A small image classifier, trained from scratch.
Training: muon at rate 0.0039, 6100 steps, batches of 512, held-out accuracy 91%.
Rows from block 7 of a small image classifier, named by matrix and row number. Rows with one number belong to one channel. Each number is 128 + 24 x the weight over its row's rms, rounded and kept within 0 to 255. All counts start at 0. Numbers have three digits each.
After each channel's rows are labels from the 100 images, of 14848, where the channel reaches its highest value: "lies over" is the class under the peak. Only what is clearly more common there than usual is listed. The data: patchworks of several textures. In brackets: how many of the 100, against the usual share in percent.
# convs1: 3x3 conv (model.blocks.7.convs.1.weight, 80x80x3x3, each kernel summed), inputs 0-79
# convs2: expand pointwise conv (model.blocks.7.convs.2.weight, 336x80x1x1, transposed), outputs 0-55

convs1.33:110146134103136133104109141120154084117131114127147111167132127118151108089079191089128113154108117093116102141161121112126110078121102118105126174117185099117139128132123115110109135142145150103155134107146121110116093109094121140166173159
convs2.33:081120137138107104179080123117114103136126102146133106134126163116152127140151120098090133138122115097148104092153081096122144134089140155127131166106139173112139113168
lies over: scaly (41 vs 3.1)

convs1.70:100128103137125123210068142126168163144135138144111124118111121142083139126146137121132180116152104154115086125128136149122089134114146138141132171126109119095134127125106130165139144118164116101116165109106119114161110147115136109094073114
convs2.70:155116116122137136125143140188162162102108142112130128077094112151116156079103124132085100096094080130146143147141099119103149097124122087126119132099093129133148088094
lies over: veined (45 vs 3)

convs1.64:117109121098132131081165127117142144149105099168155133142089136170145124137175117135153110145143091086150161124158147164166148149144140161102105121146153085116119091093120120129111176173110130099128155095124112100106137144101135142129125117
convs2.64:153120122109107140135180133114104151155140161135118134091096104086152120096099102139099142096138132158110093127129174122109116118123127105163161093147137124095129183104
lies over: plain (63 vs 3.2)

convs1.41:127129111072134137133115141111157114179119108085134130154094112149129108120157152116087149131136119151115124116102118136131119128090133106171131094158106133122162098138120155109187141138191117126162126160147176106090151148099134120131103103
convs2.41:094129146135185191140110103135140099071167131154096098114143133133118154112124139119121134121127151123118110132122085137169092138152157114118137143151136100099109126106
lies over: plain (99 vs 3.2)

convs1.22:111120140073081102090109087111112107138126159127120110102100118167147121103109144071102075099126116128152092130070111154110111117113096153118113095096147125106148120124111156101112156118116133139125126128119111164127131128096137107163126095
convs2.22:123106105085129101089104120092155155093145140179128134138119072125102104107107088192141086120118119178119117131107161173154118105138135134129165172112091138087084174107
lies over: plain (34 vs 3.2)

convs1.8:129133079123134123126115105113111123098102149098131121160140135161126167154111125166077133106133126151150100114081141146148150156093083098136110133096090058159117111132151121112136164116142086099160177147139151133115133130118143122115121128
convs2.8:111075136099138152136087111153131149144143106137098142153137152170147143110068137123129132111133137122168131125093104137109127081137089134147076111134131147111135144114
lies over: plain (85 vs 3.2)

convs1.17:149110081094104110115157153103145128134099077103120178101077125151124176153137135148147163148098111130131149120144133135135127108109111115147148106098160112167142118139120098130123174140139135152148127128126104094150151058121131126141164148
convs2.17:111144142127142113160164113112130171143119097113109097117095133135111120125083114150104163128127110122134110107131108121092105125116132093115134104076109149144127133156
lies over: veined (28 vs 3)

convs1.73:108105125157136131102168119110128157123122114138108172117148160127095118162118158127129120110132129152120084169113096110138143132107104098095119095162143112153080153092130112123149141115094143065134115124165081077128140152176129132130123124
convs2.73:097135155167097116105138148111178110128161095131130121115131141140121139135140135139114148116153131136120121133127123110128199120191100130118126136109166122167144135134
lies over: rays (72 vs 3)

convs1.18:122136127150083111110146168155096118142144135155155111139070120149137168122137139120121163138106131096125145154084116152139123127142140111130141108123157123159107104119109155090164185152149123151160149162128096186127173135104165134140123110
convs2.18:115116073102152153097144139087116085145101148084104136134109155136103106083115112134165093132127098134130102076086141126163129107111112159087155132132094194150136138124
lies over: plain (97 vs 3.2)

convs1.30:149139138109119165093134108130130109170128110112117127142155121109132107128151135136126113104125115105109134116139129151103107129100110145199139111105106080098148101145151135149044151135148107143110152167124166115118192129112155105102119147
convs2.30:119140107156155162085125107149146135113138157109124090092162139148150115085109116143139162129105139087121175138140124102101114103087089120173120148110187111086124134148
lies over: plain (98 vs 3.2)

convs1.13:108163127135127165108106115111148103170141105121100137144135145095109144139107128133129124114067124089082122142119101137167108127092113122108121085145140149128118079141083111100103158143143116114119111129143132091142186156082170147127108119
convs2.13:147118108108123176129123145138100092167117155097114159113109130163105111136144096144124090155107107115114116129124159130141095122101160126131118123139127109117111165133
lies over: plain (57 vs 3.2)

convs1.23:131117078147154102110149111137117149155119100140122159143088136113112132129112096092132117146097135097112107133103111141110134163106142104127180099095115104117112087161135072135150166133104112078120164161129121108163149154140127142107139083
convs2.23:091146117123137103132138146140143121159133098127102135123089134151090106114173099104129130134122142125120111106075103115158102135109121127104140137111135120159098149100
lies over: plain (92 vs 3.2)

convs1.38:144131135099138160151097162113139087147172128153153145150128114128117106070131164120145097184110081110112099135151090112123102123148093114080108126121167131155112133147132120149119135105149120091146122105085169146129154115156115154123137144
convs2.38:095108126097162159124124123111160120110139084089101136094124122159146086124125102135079115141146103111109137148101151127127165097142107130135143151122150100135139180143
lies over: scaly (92 vs 3.1)